config.toml
crop_scale_min = 0.8
translate = 0.12
encoder_norm = "layernorm"
encoder_activation = "gelu"
encoder_bias = "all"
encoder_moe_every = 1
encoder_slots_per_expert = 2
fusion_encoder_norm_position = "pre"
fusion_encoder_shared_expert = true
optimizer = "soap"
shampoo_beta = 0.95
max_precond_dim = 1024
l1_shrink = 0.003
lr_schedule = "linear"
Rows from block 2 of the image encoder of a small model that answers yes/no questions on an image's attributes, named by matrix and row number. Rows with one number within an expert belong to one neuron, the router's apart. Each number is 500 + 40 x the weight over its row's rms, rounded and kept within 0 to 999. All counts start at 0. Numbers have three digits each. After the name is the row's rms in percent of the matrix's.
Before each expert's rows are labels from the 100 images, of 14976, where the router gives the expert most weight on average: "top examples" is what is common among them. Only what is clearly more common there than usual is listed. The data: streak pictures of flow and ridge fields. In brackets: how many of the 100, against the usual share in percent.
# router: slot weights (encoder.blocks.2.mlp.router.weight, 32x512, trained with AdamW), inputs 412-511
# up: expert up (encoder.blocks.2.mlp.up, 16x128x512), inputs 412-511
# down: expert down (encoder.blocks.2.mlp.down, 16x512x128, transposed), outputs 412-511

# expert 13
top examples: high contrast (100 vs 39.5); parallel (34 vs 9.8); loop (31 vs 10)
router.26 083:535475537509473487525521458510499550517442520487489500453464543488518457544496552482516470475498513436530529497553450452501486522519564491495509516536582545444424401503590508448516558524568503482522511509537461476447526498498436471546521520496518510527496416504471441516497506537524520500498540501512
router.27 081:497505466563536508464553551469549512442548466572562466558454469381512531477410602517507480538483545458557541509468554558522501582416589511508493544490533535490520466519516504521487559508469444479506477471536570557521580452506483473502517503431458459505493499485498426549417547481471517452525474522497
up.0 133:474479390499437500502552490494523495541483454486500409501449498483467500579494481529494500500486500501578565489487577558482465484500462553535455501504432525472553496560495453436498501500444517530498500471434489468565520484516499509441518498437494448500582500416511517509467450500544560475599496548466
down.0 106:463509449500530509497489522522436501507529546452487500522501502494499484482584510505549575605588536473496441480531501556533585503682472507536491500500528500482500485441500504514520485490484553442567537504500538537500496594487519553509458550469480571500521500500520579537481490505503495590475572500545
up.1 109:500515499438491472554427500523525462474504560541480517475515480493516451506537510500500412498483424483530540509500441499481507499537507499499503500490500502552494515496513622586489587443510428489450501496574497491545493497500477497504487519518494537500502488506479478562493499500500452399477505567507
down.1 109:541488499542594498529512525506477493524488481492507442564482468502502452468500501450498500522477500537482511534436505500426435471495555571530543502555597526448490495596537498570586518550547495530481510539470576464535500504546498510438504424497478529497581440502523501499510591453527558494542511559499
up.2 125:504444425417480561462460472505565587501472516518548572532500521628524500482501492513407485532486496523504500502506482499500459453494564534484470500504433475498504483500408543480466453508505624499537502546485464582500559459457494464506495470486543404470507506500550504441580464496520488450490502521573
down.2 107:459499572515518525570546500495500436534512513509503518523559519541496587535467485416499500413489536499479535468500527529511444482500451504539498627408480503476472558500526514432573477470492484504483487391498548497554491513447503524504510508579490453510504472432464463406492479450576525477421524481456
up.3 075:500500457525500490500500442482494462458501500568500500515429433500505509500500527426561459539500513445493497588489500585396527430498559508527500464527514533559500500535500547403489500501500500500419559500428520500485516470509500494461430500485500443540500467500353548509542517511426531527500500525500
down.3 088:509500465454525508434466500500500442517493518500395500444466463433486471429438500541450500509487504497513505528486462492500500498544567549461500588427477464447500463524464447484463504466445500526489429520546480446501541590490475554500455500632563438500498504499497405501493500485436542481476512493462
up.4 116:400507452464504481476413476500557459405490505500541586456430492508504500530498486514478476462556446477597557448462498500444522530507505479377504490459524523435503456500498512553544543468512509484436517575496464452501473505500501481465492589508567517464499517476495508531507511482545456420503500617506
down.4 107:529585500495450443492502539450347500496499445470419534438475453465408571468545500529502454495484566492576507542596493536564443479499477501488498534543469506489485495577501567469503495500569382506498500480475480571536497494441423523488473488489518570499503502486494491421519512465502368506497539539526
up.5 082:425506505470500468437448428519500526500495525500549500488493499500500485487442489500557474497533457452524500497542378582484500577500420377482500500555453502472530424552600458534487519499561502513516434578519544500446500500501500544499496501500461424476500429432517412558516530501503408497419497501508
down.5 100:564500490500550496553500526533524503462515558554483509485473493588500522515508514464503475527500462592512474500500455499621500493533515498626515436449548437573468421509478500488448513556517490467487489531439498491531505498487497500498451500466464526447500500483537485449499505424581589523509571531597
up.6 115:426604500465548463456566508457504495522509474491471499499502475534520618462533494588480533495470522493491497410494496510503497577527431496497499505500500486642530536504484500441498511542496543500568583487551480500500531549487500536521529448530500554567514500490499550505489442547514549607500506496536
down.6 105:401469484534503554500501497501511561501508548513447499490548512506491436501476384472518479471501518512517569594500549494478491501505491420540457540505494474415525517431487556541477499540493484494498556519510471513625515536490539536449497501503574474438498500512548447430526500592582424501513440498412
up.7 105:486547509498500558503504501508494466579500476483478497515500530452393518509500501508499500482498436603498445502497500482504512500598510494529524496495511426480531446483478520459529518528435505544543470498408500519555554500532493410555500500500500548506543500529487475521499494502499501500501501494485
down.7 097:500500387509548500509393590472520508493494512497504559472502499498515521455518539556493500485418596500563490530523491478469620521533497500523510506499493494512514581490462488511561453506515460536500501507529503570499566589528447566515477544471486407452515537524483498499486488502495396512538500476482
up.8 117:546456524502502505480450486500559508500475602501500489548454517416497500499503461443485474524643502510505458533492500427490496495501533498489469470514455441464497500425542465429500498531524505500547475487390370557524470500484441489513518567500469521529384500453474483488518523482501498495524496497498
down.8 117:503500446498489537490390476453436497495454485530503564500454453536481543435514486541501500488481492505533553506532494555486469511530503436459547470494509619573451495601476460499516468464488468480504480507499538493473516502429500500514566392535516514363439551494456516525489464579496634501504506492551
up.9 103:500499497505529570537500469506472564494447498455488464570450488460618508497502500517502468510551467411509471479500472479500469508523414571500457488497492501461455501500499553500506518479469483499421572524493454500469515509496557539575539397502505502503495502449500483496414499480493500500511685390456
down.9 106:511568489493612490590487516471536539500484514562488583453505477521452582517537433499467406467472465587395534501508502544482490528462499493486585476500456468493505566555508526498490513499496429511524565395517534513645500509483495498440471538436490497518489501520476501530467536494501440500503479533558
up.10 091:503529446542560500500495441500588461519512571500500467500532481500523500539475513506462540532500527500505551500616500533497592476503500480500491535503492513500500550501554487456470490551511504531500500505500481500573500457502548490501502500510511498386539538537500522489500472500500492500532490462430
down.10 098:533476546491501496458493569571499500443588491471519490536457526461539466461477479495500500499510461517576500534480516465517572473500559528416545406503500448542515503519582538427541503497435506434508519450510503544492498455557546506403500486497591537479505489512496520548509492536535552497509482615477
up.11 097:480599456386510501501542508493468497504506525496500495592500503500592500542509594499577423564476500497494500620487485500512500474480501500473465497465595511576500513415487545564492480499499460540492463500501498490500500495492443464502581446482504500437509515498500499502437449503469500520517521466500
down.11 093:531560565516453475500502515498500465556399466553452592471484587497478529532404504558433496502597392449500456515500603569496500500567499504490376432536475442526455478537502580443499534538485495516537500538528541570500488500486524391515525500437486500474567410439500500500499499507500494501567499506604
up.12 081:500477405541537493607499505500501500462500483529500500500574547521488487504499389499688499500500500496496494497402521477465500496501500500501504541462551501496542500493500500500501518501545448465500499494495500465522445592500500506534564503539500467521554504446501306502500503498522500500500417407486
down.12 094:520543500500487545463500500462514495500500500445433500467455459446531500490446484528500499509517513497486504407508500556482489555500500500616460416500479429500500534500441445515480561494467500507500500500541491500481490517472470500500500495425487512620396501590472484408537517500436500504597510482500
up.13 107:500500500548430550526502497514515503578484529500540554448500485500506442529521435544500485528506457404496502500457497483550500413499444535493498493502505492500443510526533570440507500497524465455500437489477502500498528516501429490482447402512533514461501518493458562462446558496625515556516627457611
down.13 110:518529408553544502527505512573494538450471472483515479526499514488469642501505496552501500471474513510446502511480556515426493494453453502517498489504472546539437493463477378551529502505464582490505589507479480517544461503439511493465511505507518466501476485514508551553508490517498512496452522485511
up.14 115:500454522500554500412451500528470500497492500468560518470503508489500495529515496520535452500525502532458499500514445460535485500486487499500559508545465608515516500573498440500493495498500537466500558513405500520493506625573495500587497567487506500465495502443500578495488492424548524500500501500449
down.14 110:588500453555388511542465519464456446492483434424413542544483499431522500500502503496499448418501470538500464455574507500506526453546439487553527446500456500592505500513472491474492507531536431501504506431493494483546478505479479499514536483517501498459559457500500475535488436405472508468500495500522

# expert 10
top examples: pair of whorls (33 vs 10)
router.20 112:537577463581543544550512554498524437480474519520523469561557507467513519488563497559456561543555438540479535454482548496475502455564510509520541434462465484472529527471575497438530565525465553538555480471438479481497514510479513431492439477472586469508555452468509500512488473562472520534522451470571
router.21 115:516547454512489594496487535503503464493486541500504501555548483460533450444550494555458568572592472546471519468481517494495568485523499489550545498469482444480546529486498524506507523565478552517514506460498549510565501562508565467496528542472571498527563519461501506468518473582490530527556420515543
up.0 144:434450464450469463560488584495523451475490505491496511421534507624500577482496514506553508489500526508523498399525533511520487494628527477521546532480545497436521518489531489511496569474484479497549475539569458559499507522477521533574462530505504416507492473533441587465491523510510577531470481519480
down.0 110:431482443557611435511431432507500542508516504485509443580487481436535466441546508558491491561482498493520482496533507434441489494467547581420484462502440503495541487498472537469489442578456544527451465508466579506520481501486484425506475447513420476517478538476489496502512459515489505518480513505499
up.1 097:408523561345508480472547506479505468497532579500525471492498452480530542509541470510539512474577495471500532541492470491505514455538501545576433530502484488501553471501409477499476520480480500530407494490481444479490574504514495449487414525454504538519497494417557505465500464547494536497501517517410
down.1 091:541513500547495460484537507490547561437486509530499475432597429446501511503489434507493444452500478480472529510493508439522580392498428514512564520499483544457521571460489608492491479507522512464483467504582495554541542490468513475542499525433502491494571485531506497530471493496523463531507519519501
up.2 086:495425560442504533474519452511494504489504488487485538491498473496524496500455513479483579529469536497459485473567499513424499500431498524504509507517506454486480538505558449493502609481513552427485577507492493500464492493554482518507558495524478491518480476531546504508545499448504491433493504477483
down.2 096:574513493492558537516500519480485524486460493504422511469478497494567538485495502502553426380516528507511481502526485461452531506468500422502493529503480509491536433474501414495581501499500501433516506623491498545426503485546486522487543499530464463527472426489425500420497479501488430512490592550482
up.3 113:493519575510464500517497492521514495477537527489547457521499503530570483499507582485486538509427492501501471496573509474491482496525494497473504501499500441459513498503507501503489523577461460478514524541516507494515487468519538475488460512527469473467330521524531551482442468480501510571482510531569
down.3 099:529482508504484502487472401481536448498392430585508558498425497511512487482519470477497437593510477517545541496438495440541509520500538493524479541471506531610482465509520510505458547513489515484487476509477491421525492491493540522569469487546518475486542530415584499493585484512485470475498509579486
up.4 139:585519571515535501517584492474495483516498510507501440498478464477467393565529485396492537461532511501413470579490494453475500490489589500462447464443532471505497494473447498468474492429451483513495515480419500503448435506522523473485540499426521558494482577536442457444642390474525514437514560486487
down.4 110:527501495477545490562492584405543485504460484469529474498561428494501502513492526524567501533499450477436488427404595550505455576517503499571473561501496453416523512537529522497511505516507537472474419432487473510502525463453490447394525467488542468430557496516577516502496444493372483440529493442410
up.5 118:555430495520483501425535515542484523559504519469493455512604534468496472491527530510453550532537519542577470517502441501483529482507476550480493420508481498545489474522479535504497507512474497524483499556483447454449500533545466510502505486494484432527466494498555531501476545481501546501370451439472
down.5 110:602548554487504492479547541478503514506495474461513408497419548493505521540485474484544446568497501445497502473451598541549478443487484420494402518508512469417462496525541468529510494422516502521498468450433548530514472524498504486502508529391496506613491439488559402560452528533498531525515495485540
up.6 072:528509474500497577482507430552449496513613501553505446496454500498517500505516486399545508500474452491514455572457501481501478538500463500576500472499501499520500498504500494509513436507582542501497439432487507501470465504517471454523493487497523508471532554470542465501432509500422484628537401502432
down.6 091:554503535518547439500533475469468534485529498400498482441477448476529531508486496507508492442502493529500498496512499500591490450461503431512569497509577520447434499468489526526519502455528525539520441517501498512491538511475501477499486647470530539497411550579474469593467488496464479463533479391538
up.7 117:458450569480493494534555467542475557501478624499519529413489532547557496500487515490443650491563494500433474504544386494428455432510561490517474523527484473512522484432477411490475531512505489488573489602482574476501518508498505474500539432532503514397494467530466590505481500653503541566488503493488
down.7 103:546481384602504540476498493448516507492501445498534525553478502473494515505535596460551467496440452530522511422530580510523463522444435517492545586490539518487474544482469543619541498564506503500506534566496492544443466432578529504557464491572501502526478496537526536488568438498512500443414503492477
up.8 134:531484452485460487534541471531550501524450550600491499437508544535532532474497545493467500448518474462550507462581503475457498492498636456520500497471441494518493505499459413543475520476473495406507449502494527508388526498507479505500466487538483402496505464464518492516469521584560533454510564505506
down.8 127:520431476467495483479557499502492477590493439494492513484505557501567529500511594543505550495484510496550476555512554468502511480455440507502486500516487507487503501430477480491562561478502518500453476532536495512490526523500474478529435503492454495560570453502541500484466496443449519486364523488438
up.9 085:475477442496493431626487495525499511481540542529468525474632549482573484531476518505501507508515478453475499510496493453471470552427513484609500515499437473527531467496496508493432512516552510501382494527466513448407491510495490615519447506506527436516510541576498545471502547510491529550528444497492
down.9 089:504524481505501498555595499486465463499492493602504501497454543490558523495431480508500444583566545528580534475490490546498463481425500505560489508446527498472489501502454485411532483514498522472417525479504474384390484525610551493464528513480493463450502508357525495470463507477520427581455614575474
up.10 094:434509503499498523391618506551501489495498520475501451495497544478487494504500558484506522461571513476522499498517527512433507473473535313482536476506524539477460496517457490494477489476522451524531506494486521476389501507451506474472505555456483511555431455476586518528472560500499604525484498510532
down.10 100:429511532550515492500437485521532503470508518442519486487476500521498435485537500508520508503500432586459479566483473493475514417492536541472508518493485435441506496471486577518572524486560558573468530501503398501470464427501573510517480442485551495501488473544554500505486490511538513486539484489497
up.11 120:428504511482509497460466502540470511507459576498479485486536501575549425498470639517478458530436531465507503490510457602506476439503502499451539580497491497494511461516516554502603487513489498472463533554471494499535502466521544500517468503550567460487574501489453481428528489495501537500475487591504
down.11 106:475397469518505499501481535483553491551519476435472557490501541483559585545407534510490426513547493499473499497485550436470522503542509524607433496489504458459538438480484474531513582522467531490501576521497577539488461544478472531469545495466495531582462484452516484487451522493453516512469495542537
up.12 103:511513507522545449493406469495478595518505511435546467494564477494490430427500496516511465514484454519522514531497488501514497557451498473519480516529546508436501514492501490499459500471501514535575526506501355474500498486504521521497461499488521525513501527518490571512521576500540494543496559528578
down.12 099:466565501498500468501552529525526512505491446563421454444470468473500609515464500441466500522472430487541448446484473545526510461482591503513480506426487498492470567524513493475489493623463529496502531502508529592512468539505507526523493471389492598510470489503494512447481518534417516516526559501460
up.13 083:483529502499494467504519509499468479504439531518506503520577495506512481507498520457491470510485485465597536509424504504602464520488506422541509497469498463531552502498489474456459516547500549515509495425455508480461468533504502485506439496606456500531449526524473454504426621494505481493436495512515
down.13 092:435467539517438483454525501498524591479507485491515406503480405493461527498506499397506463536496488501458496518557471426464512483539503472530491568520509436490544473522482514426515468497531505503476501501568500515482538448440513531498496506469527576483496473493519558538501459464473477596550491539499
up.14 087:457453493509526487520440596520496541498491541492500441501523544573529491489496467512516468503490461510523501436532498534464523479492479509485465532482509496542498489502500495475475459528489500542480546577488515577524530482525510495536515520486483437474553463450415420480514484487452529391540540512499
down.14 097:478498573583575502401508519432497495504515471595433518512561562459499530438535512515531490519513471422487465497538501466511531552528475478511482534494550492510573480472470573422528587486536471528558533478483483541501572526494552512495532500501420531495557486540513502490491518529527486504498526477480

# expert 0
top examples: fine streaks (100 vs 49.8); whorl (53 vs 9.9)
router.0 105:541513475590518554511513514493602536562488467492501440563531517448521507480566524565436529536536449534488520472506597467517535479548442476504457442480481479483554486461570471451505515566487548488506469522422517531511553494511528524471484511448530466525574483529514481502438481574467512545510452512547
router.1 104:526521454546518544494528489519544555490494508490489474558539492448508469465552563573480525543532502536491553441482621524499542491521435457467543480491487481511549501524512478479503491564473538559557529544388472526510565499532510475495479454457530454457554494487507515510452424536465523598491429506456
up.0 076:492514487479489537484377427501555459419511556505500458518500435507480494469458518562458553518496448471501512503558516550483493558520508493500503506481501501432500504492469596503501511433472470465524515395489390388482443461469496492500494520474507505503423514416509471471502496448492503614555506581508
down.0 088:505483500538483526476550482452514464498500489580482554465498536519499536487519457572536470384430497458470500500530553516518372457512454492500482499513508502536512546475467500514469500505495626492477464502503521554507490497504452525446524482518498538491537463447398447466492537486434466578502544468497
up.1 073:458490457489486457593506485456406501541468462493497495461462429481505505502507538513503512492473500500492507472500530514445507503559495557494444474523536500519481427524564516500533554499520427469497533551507486438588467493479482534442497333586426504501393487489552500482493547443484566491536534518505
down.1 088:510496472443422484544495528462522436499551492534473498583511556512481464510484484505448517486511505480517501500483463429494547498501497501515419429467419523508473495429450506532520473531492618538490515515472508516495541577553420487487501576417573454537578409501508496485415500511568476510543524464521
up.2 132:479495551457476474562506514458489527503481546453476548494488467482497536558520491481468563514497483457505468501463542434537397483507482583520490504512461552486521506506441533505509535441449425534468382590433538505470503500395494465500510473508518413548536496513441534487452557522553501480512456540397
down.2 121:548502453565506563465450539582534558476552447524484484441437570466519454527487496540471460632532543541523508534498505456498454507498475504549485494535548553518554471477568466517532491496478550538565589520552506494510502503555490464484472495468479501571506422478497493418504458404487547524538401481448
up.3 079:545526564444535411519495500491509563468546520406666514443501468501505538531418495500483525515499486499599501466521479514460633520454517496488510495523445501456484505494498555496508517513497489498555531497552549458498496550433472493506498453499448503510496596499400535543502535523490478520540535456534
down.3 089:496500513533502502546502495500500451614486499528450515530500520553513467419425571504524519495486489528480461477504363573509490499517530465457528488463557545482501489505492459518502455479520498442497500529548469475509484544511504468501498495537438512530547425467411521484492512545492490531498464606444
up.4 071:503464483486441499495495499461441498496482530503495543443509509561460485497538467497417460478494498501401501447500505508552433578501512514508507451495495503485537481348486454538500505438492386513496511489512510511504441500437462496503518517501500499464510468506505482469524491492592497521517554426507
down.4 089:500482482514464502478562494557486509549437423501495539479534499475509447470501526618428510498482489499461503518481506518498528619560559507490452456549434502497490520500535494498474454511450535495531497501509494456493538506553453524501465437541454497454525385498455462506513485492487465516535341564473
up.5 128:511561457457486458423439497533460484492491518489465512546565530529494482518484537462467460592513530496530555502448531599496520503529487479457482502500458516480534449460506552547465500522508518495476451500489537594454484462546530485508503456537491485559491455491491532486489513540533528555496497552453
down.5 114:493451538485538533544576555443503447560505490506465508507514513500533516494543501528504531495504468462521435525553444509534514511517539562483500517483478479454478500494455500440537479498441507488493507508462566473464457464494498520572500508488505482480575532496509511519503489504543456505576500480505
up.6 119:477558515445464535494535462540495544460507485541499486539508468558506441445491471614482526529487496449449382517522450504492504504511491440433583559481500456494501587496538525524526519491519508484496516585522476487471514538423550524519520513510507508493433485521494518521496443501550557500434570486522
down.6 104:580439401457449551505454493469505517450533540511467495510508536545487548499507507442580472505507501502520533477474526491490499510498448540534516444534496485487547488433480495544451488471554487558506448497474505486552502500420543468517475490483492486521596488515483476496462517546518476482518530421538
up.7 086:465495500494492455545487501530441486497541441505502539476419500500510516500513552381559543402506505509366468501559478460507453516503514507500562534493484508473493496555491524505573528500516473502497427512526429556432475539499513518561560502497500496568397496544521515525500412488524507504501557504549
down.7 096:519495511521502552454552568501493497434513490511485497476489543503560535501586425465491501504576543473503472591509498465448500419544500516424491609513521527573519491418502524499417446446557493502532475511474497537466510557484485535445544507500524553453531537503479518532497502474487480531432486573500
up.8 077:495471502480402348508486513537510466507543505455515534470512576481500543492519473470503479471500599483571554550499473496461518489495503500457494476522466505482487493497427544443526495568503462457648470505505511567493527607503493497486498514491492480566528499559495506502511480611506498531530552511516
down.8 087:564618461410500496495521540544439497397515531525502542480491516466463466474448509500507582508527487496429539500438559503521481500506464502523549537499440470496498490480503581525590446583529520479496467492501487499502526503528513503448540495542538515450533498514488376510443479535504500435476487475510
up.9 128:468510492462500517527501491476522521536553476553546501475518442460513427510554565506483439508491493501510459444535548449461414526502474500470500575466513505601490585478476484491497504473487495493498504487487510458447499494525522500474486564511505545477463491514440525499503467508533485460428606485528
down.9 113:490581506539497495466517562491546432452492470504475447560495503528545508516452505508479522503468499573493548545606538502493458494471500546499512494504492473544559467472471490524547480476498441539515489503460468477502506511470497508352521409540525521522521469493496537496475531467497517589458527485499
up.10 064:467500483471501483493502506488513468507502498513481492472500465504486586499571556481498432540502591497502496471506469482502492501464501501495460549500505501465498550499449482510532500431501488499501493476505479497450450466488485499387500459506519502516466482474487478504519551519495514485503565507513
down.10 085:536427572544566495497513518485388501506473471516492450490558462386453507439502473497493505500514471578524498475600497498580517487577422521514455519520507584500523433469503516522423485504507449505437520481504521502511396513476505500572470491520518520502512499522500466500522552536498513488500485445502
up.11 079:472521504485547531420501490462496462493508496548366544485503459447488514501501543551436398512519551522497534487501502505539375492584471521478530497479501509501486572533496498565525487456511529444516525475526478496581422509541541545573520508594545516569523503587530457497500496478476485503475512510536
down.11 094:490425509498502471495570509437518489514491515455511498471553554478505483409413427470493482499489491485463501490520494543514501547447490507506493444544519504468527515618473510501502441570502504433491531606515525432598500495630455380507600466485480444498509493503500479498440448569519469489533491426502
up.12 086:515436509561500435518510487493499470500645497420501493512568485487576567511528514465482525481547501512508436498526498530510472486520542573518541536497504500509519504487540564502598500447461490484476505550528467493509530556523507509477498511497463502490497492479500539526501558521420438537505452510522
down.12 096:496499479491520481437487513508613499511450482537486464500552545517444418501506588545533445496553485493508502465504495540506530532473533490465515514551507538475580496533527490489509521455571508535515640529541516420573519555539490432545576476499510502474482511535512498468506417534437534472465503536533
up.13 073:500536506526475447458472616499519550444506410496504508468501555517504488492497495465559503562502512501464502501514492513449482479502509515516501676507462515525466534385494517506465555487449497536502480495499549413447500505526544572489498491501425501504403504486501505502456488468564585506550505506505
down.13 091:516486507524503468509509493503530540511489503527501558519595498499546561491490500475492523552446485498510496638502546520507562546467476461471462419512515540488525533498534441400506503565489476508531577499498508479467537481443442570508452433381411456519510480506519452565588556479434447527414542526524
up.14 092:533508461480504453501433529501464502430377500460450520491499502416516453537498506413532498561489498623515491482575453536421500493548522478432496521503461525456500470496445441510498511522500508492463560511518494516519515503525499501520496532441420500507469473515470518512539509467499516485541555529507
down.14 096:509469493502527500540553476587494472482553447441503526436492506518502500469537515477485488416473495515495512501465475437469490564499499516510490474500511457529504457478485506549496519517532496520560503534480515512500447512536503561464477501531498479498516536521508466501533519514501475485497438442538

# expert 8
top examples: parallel (40 vs 9.8); delta (37 vs 10.1)
router.16 117:512535437539478579441432502488535519512514526442525502553526483427510494477522506491468551482550466511490455409501569460472552497580504485465572469459538490475543523495523451452505526540459499501539523502486494459553518537442560459464491489460506471478531483493507501478430446508472502607521542473549
router.17 101:522545455493448584476460513464577485483506510495506472528522516409497480477557520552455549493555449560424487430514566474514566469557517503481557408481541464535584523509522473444542487509474493534494497510450526484562540487483538505443469517483496483494504489495512491481417428501453527600483520516521
up.0 098:477454489452550452523473462434491476561529483474448605475459434534486440475523500484509561479526512522575476539493493488458517408473458502521564495489544501454467523490531510580468565452482535485575542486565532544495490498528521474490458610535485554542506490515534506513525479471540478501540481401457
down.0 096:442581537528403527576497495499497571473516556552476479483499499513531580485476489534495603446481480450561492510507486523619375528474472487487469520467510474458493574515471518476483475496523554409481540532515445517570500480512512507509505493462488518492638561418400507495516553496536450416488493506475
up.1 121:508518496482516485451505482505512508509569389551487500512489504508541504484515486519529580506603570497510469494499523449548438406550487495464465492528558493490521487469508517500498513477537485499474515498547507549511495498498531601496499596493520509441479465426462499547514485452520526542527478540473
down.1 104:519516457501494497578482479620574523528448474499510481500517371535493475437480498455410517543503500493496537557459532503417569523629457570532516505470409482500505419490498487499505521577477521501511582502492502457494510498466488507497504464498493469449542539512505480457491478520510455492494514552441
up.2 125:474553453564513486473477558457448470512465489448518583509515513484481591499483465439486473503483533529570513571532594533558365552527493506521446559471565498473500503481547435487498498473432449495502513475505528500515495433448490524466505501492510505453538456376508491513475490443501560532521527520479
down.2 107:503499489539444497452518495564515571527520410559465479562501515443544459427502505558556560459611444517450502494525501467481493505445511548544558549499459531451498505428522532488495523488571570523501502543507439592517541506442521505498591467512602514534484540519457522537479500510462503537516465487514
up.3 071:495537493566437512502543426503485577605510404499439537526492489501505481469524460495507467620444515493541529528519499470515494497462455516489500589493411485537485505494461497527423500509492507561500500482501459421476435504489520437501476429504408505493527540490502476487490498364530499469544501503514
down.3 090:584505505430532485480458497519493443440515519572477515493519535506409450508443405488507427534576507495531548505413422497503461507502467484522483467525512505477532445466515496508568529497433498495491502457507414568531526515491496518502482471422513508524500556510439480425516565569490497507576474500545
up.4 129:427512423503499417554428430487478490498496484467533464507455534595521525501493489593501583500531563456496439508419453513426500512468495525575482490436494497464485484602499507595495469455448534607428550514496516473501452518494490500525495531507460469467523633503514503450523491513520538522569509492525
down.4 114:507461478442501578493491453578470585571460484555519520535458578468504431556545499526549486511566564496518521485466501516445564512445482551482508494567507488503428546510505498539458500532448551494536462490501500420482463540511502542431498439546475518454440476504436506445498532505523452505508589641539
up.5 072:548503456522492465502546516534474536461532500501496433543465494453501562462498529510495485469409473516560473539483595518476496520404514477505461460426498518553493497501512494507395529455413502631499454450532527532503574548500565579487502519484495465527558546499525533499525532540505527527536459463476
down.5 081:511534507450513470499497511567528499497450548447500509470459506499482491509482559597509463513459449502501560537468462517500457466508481471431471567543501478460503571521504502370518478528513543405547546432377534483465500556523505512520499513501506541496498560454483472504508577482475509499470459493443
up.6 102:453512514495516512525577523523478494436525495480512496519529446550472502413543528517477499536501505520441484517450472500542503481503388543434497524550614561516494481509475486486546507417475471574517465556445455551440485456512500449496575559446533545474489486562541513398525533485495520477500534493500
down.6 094:503440545423540500507452474494493511532423528540496464492473615498577555523456502491499509513475490467432519503487457485542495499485531508546500510404478471470514562513509478515509506577576408582507569456577440514505571426584512502498506380485353522435462566482446482552514491490505538500505404459497
up.7 102:504502524473546531559529548487551444499543488576489524469420494493443465519533511442520470426488467562514477545503460505506463489499482465492485505505455536496475466489514555504532427459498487467486468465512570529587371504493446482524452543565536599513489518506502496494568493416443483540506477476513
down.7 116:528507426440420427509575489478579522524487553469486457515584523487509434489501505577554504456437429447517502495511476467581504438520520567445510523519490523558518463582479503503496499583494561515498535529553466491508527468513498470523545497448478522509519474437411456575541459513476456465496578534454
up.8 072:509489500498503502480493506610451450419476522527507411498488608529470477501406494510406492495498492445582499431547516528466440497572542478500508491541590507517567520458400522415501512465434514547495480521523485463486468451458445540517433513544422506587481472465480443501497526501495501459401517486533
down.8 087:502494515501504476552494500466561512567502502520638446500500468454527640474480511485490523492449468532500530504500497506508473552558501499531500491499444506503505520467514539474527480500479512496490499524574572502465509500470501467542542502478502437511500496451469493448489527511549502489479463515508
up.9 092:602496505552523507431546477457569512521502537491436519577476493476414473570543571472500498458466504505443427512492474495457467531431518468513373447507500515550507456482538417524589379504442498476504456482504506501504468498503473543500501491451492496522457506501509484551527500502552409473502509440457
down.9 100:485504511501501498494492458511500449521485413499523457481503480499536533501646573454503537569488488505510472486422519530533499498487526457479503523459527521489535574487485491499520500479530477446506488516450541462465500497408549414538403452465629500431478494532503521557500501452498469604586466506506
up.10 072:542463515627567615500500620515511465500440425488414421563474495485466514501499520507502449485414462504502487517423574506526518529436492496514443543492488489466484463464481522495489461452463499442442432462488554552487489595492514500490480540476493534500501525499406426549501526476536489590478556516474
down.10 091:469561495489534606541506495506501479468502505475498440498495464576497500502491524507530468492539506498496499555564508490526424508488527457462491459477501501473498496510509519560487501499563497501474485507468501550509500552501502454505501494510543442491489500479496546487492493445561489571517629520427
up.11 080:489503489472522490576454435459448545483500514499479515455477454516496464457509496525553463515507502554495441499496501488505423476484493487491568500528514528418491501436501553485500493492543503459535554521547464498471503587537499535500504611497510525563501496501521512420510503465566500490424490498469
down.11 089:490582501481481502430516505556512522475522473463500508503524492518430496426489495518497462488518456505479532499497622495520438481498488479516500532508448528616471492473502523507505488574430521410526523531539484502546475509390590502517524464494502535473451510465475574494507512546566498449493529512519
up.12 084:455475501415528424476513448499490513612496509478555525432507406506476491513467506523535603472493495572557474499518495441459480415493357508501540539491489510500450476491561524486503472485476472446479535465543528512511460482519471408488449494665647487468577582568445464531447489556493506497516515410545
down.12 088:496490518544490604513537507487501493462585492536492500503573511595539500434514524500517562430488511503564508539499492462507556392490461495495450497466493499503509509487485506475502477405493570500585531506497535533494425526499482515528518513529445500538568504524492514499580483493522586468497547501454
up.13 067:509484490501479484541541527580577524520493509552473524405557499463501519507447468534522512494456533500436499429532505486505537558503493477578522509500423483465570504529498533561506493534481578539447540547598505499420532490552478467508483482497539502437492500513549508424549467486500505468536486528417
down.13 089:465466504503514514464359505544525501513487539495496473502492507500573495465486496499491501501498470530451508502477528563514500485496500500497455500510496538502526503504497504476554586502501515389500452446468531423501525417487472539485538500502493530506526461506509529511507586516531488543499437501490
up.14 148:537498527481457482504465474477529474541484505478507537540474482536492505561426439464493544503500504553490490550506563487469502470499497495480585457548514503488544566557562453515523461550488541396517539621477433454484534504525509537523426482470583471499513472616474410528556476494567449457470497570510
down.14 131:500445506481510552483530541477539522493479525524479505535528443510454495486453481502523495488496477504470544546577482486510436538512502491479535550498566461507477434514512489524547497537485493488481483426528568503514424528492508505497534478500533395514562510493482474550467480577457508507454455526481